A small image captioner, trained from scratch: encoder depths [7, 9, 14, 7], trained on close-ups of made-up surfaces with and without defects.
Rows from block 33 of the image encoder of a small image captioner, named by matrix and row number. Rows with one number belong to one channel. Each number is 128 + 24 x the weight over its row's rms, rounded and kept within 0 to 255. All counts start at 0. Numbers have three digits each.
After each channel's rows are labels from the 100 images, of 14976, where the channel reaches its highest value: "strongest on" is what is common among them. Only what is clearly more common there than usual is listed. The data: close-ups of made-up surfaces with and without defects.
# conv1: bottleneck pointwise conv (encoder.blocks.36.conv1.weight, 96x312x1x1), inputs 0-62
# conv2: growth 3x3 conv (encoder.blocks.36.conv2.weight, 24x96x3x3, transposed, each kernel summed), outputs 0-23

conv1.22:084120172129162143112145154072132116163123143146112133140074112115096126107112148167141124112119146124123111145127154183161137099109160116155076134135125162128121163138100120121129114082089
conv2.22:093127080149144120161093103158136134155101139118101093148135108120131159
strongest on: smear

conv1.46:134125109116170137123078092098181109126130134161163139122104140109116148109149140111090124118149107088129145126141144107110125113154099106111125115117097108136145119123136118158123126082121
conv2.46:113112120077102124108104116117109155157147109082094139129077133129127120
strongest on: specks

conv1.44:140138139081147138101163122109158103089134195136109104136143092119133132103132088072148125129132136125111147094108106117078137091095127210107113094132150113146154130149131110117126127126105
conv2.44:137151167147107132126147128123152136102118151101115128130142163165093068
strongest on: leather

conv1.88:200125116134099181112123174167093107107115128165146122058132116120108077149152116114122160117088114124142169121091079138147118124126153114120198118154071117125127148102109128137113136159128
conv2.88:166124120120135097095100151133114122116179116134130124172109175124130096
strongest on: smear; leather

conv1.73:093086160140122134127118126098102080129143141154115131143112144148135104198119150111147152117130089156130136111084080107114121159110105126152162104147112155116124118143108107131108111094121
conv2.73:168102119126099128136134109150114180115107147163125094147098141120129173
strongest on: tiles; specks; crack

conv1.87:130138172136138101115104118135115114147197090105137185140091170112090119128151132118208108165169144147133121126125124138095118101110107152112104125133095152109134122096115101122097110140096
conv2.87:173123082148141115114100120133100121118112155135116168108157117091166133
strongest on: smear; tiles

conv1.27:144178097115123183117109156116127125150104117107125157106130131193123145083078129119134106083098129177179096126157126155152118146161128124108082128143087142107106165153149151116161141135094
conv2.27:086161115131138095095150132157133137081166142146091151152119140138134118
strongest on: smear; circuit traces

conv1.35:132090181149170126189134100113177144100100127168126129124122132116149137144126095155125171116132091147140140160113117119159159121117092111134137108067130106119173140149148093160124142159113
conv2.35:152129097112114132110078111112104169135183101135139163109148127141125128
strongest on: tiles; hole

conv1.15:078163146122145146111062114130123137087122121141176104138136180126146163056151095144137122133104133138145120117137140123124087100146145115142139116105145110124145144143129104142124118142120
conv2.15:158143099103155168114116094160113133117162120141082117107144170136130128
strongest on: crack; tiles

conv1.59:155091145125074104114137089107112093119110098067124147130156138118139113116121115155132109084152130115157147100146137120171122167112147170134112088116147157169080181138122127122175150112149
conv2.59:118152142150147116127163078114123075131108143135104109166121133107130087
strongest on: specks; wood; leather

conv1.64:120125119128156135146136098121114130117153096170180145154117102099162125105125135091133116114115150167137127104094146124138158191146131140128077148127128147118165125179154142152153093147116
conv2.64:095113148134140157130160118100108083127112130079137137161138123174113109
strongest on: leather

conv1.41:171119143080136084128110115132165136122095097129058131154168075125113111137114100138105151183138148138167161154134118099100131134164088077117123119086117102157159076126127147126159101112103
conv2.41:111142139155122083152159147103122138149139123144129109177091151170106125
strongest on: smear; circuit traces

conv1.86:164135148099128100135126142143170092150153156074110142148140161142105118148164116125145125172139125110171113097121131092167139097117102134118119112116174120161121126107122154157106114071110
conv2.86:121137129133176095066136165103129126149154142112132113165118126099137113
strongest on: smear; wire mesh

conv1.51:116132138104098145106170123127137151115129131093143119154125145105098164151117159109133161156115136116095119104119156097147157133060096135104171112170141105140135130138117113147133125122118
conv2.51:104142147150097111109154068108135126139089128162092114141137107119131100
strongest on: leather

conv1.83:113115094169112113102143125074150094150141136171134182139109122104133157100145136146165160137120130152129127137111155161126179097154112144134081132093097126118117136085097073116131105113138
conv2.83:165137143113157123126147142143143150144105186117075100124113167136130128
strongest on: smear; tiles

conv1.79:134118164114144146145131113103132153111113161100174132140085150104184085167097094146122123078196110147141106117139133122146144137114110125079136114098119124164149113086160157129138140138104
conv2.79:148124101133130123125175081188130137112120126096093137126168124137128139
strongest on: crack; tiles

conv1.6:126131167099172108145125130145100115093135177144098128130111142114141139109149098094168117079154119108143124117154131125129143137167121124132093166085133175121112137142121140113117114178109
conv2.6:113108147166098174153094122117093145149111125177141113102123136106141120
strongest on: smear; tiles

conv1.69:169100149145117087106148114154125117151150143104121142153140124196134149130139165141111139115198113139150189152116128118146096148173133154090130159114170146137131144121135107152135138116114
conv2.69:096129107173141116136095145121147106128172138134161089156121160112108150
strongest on: smear; circuit traces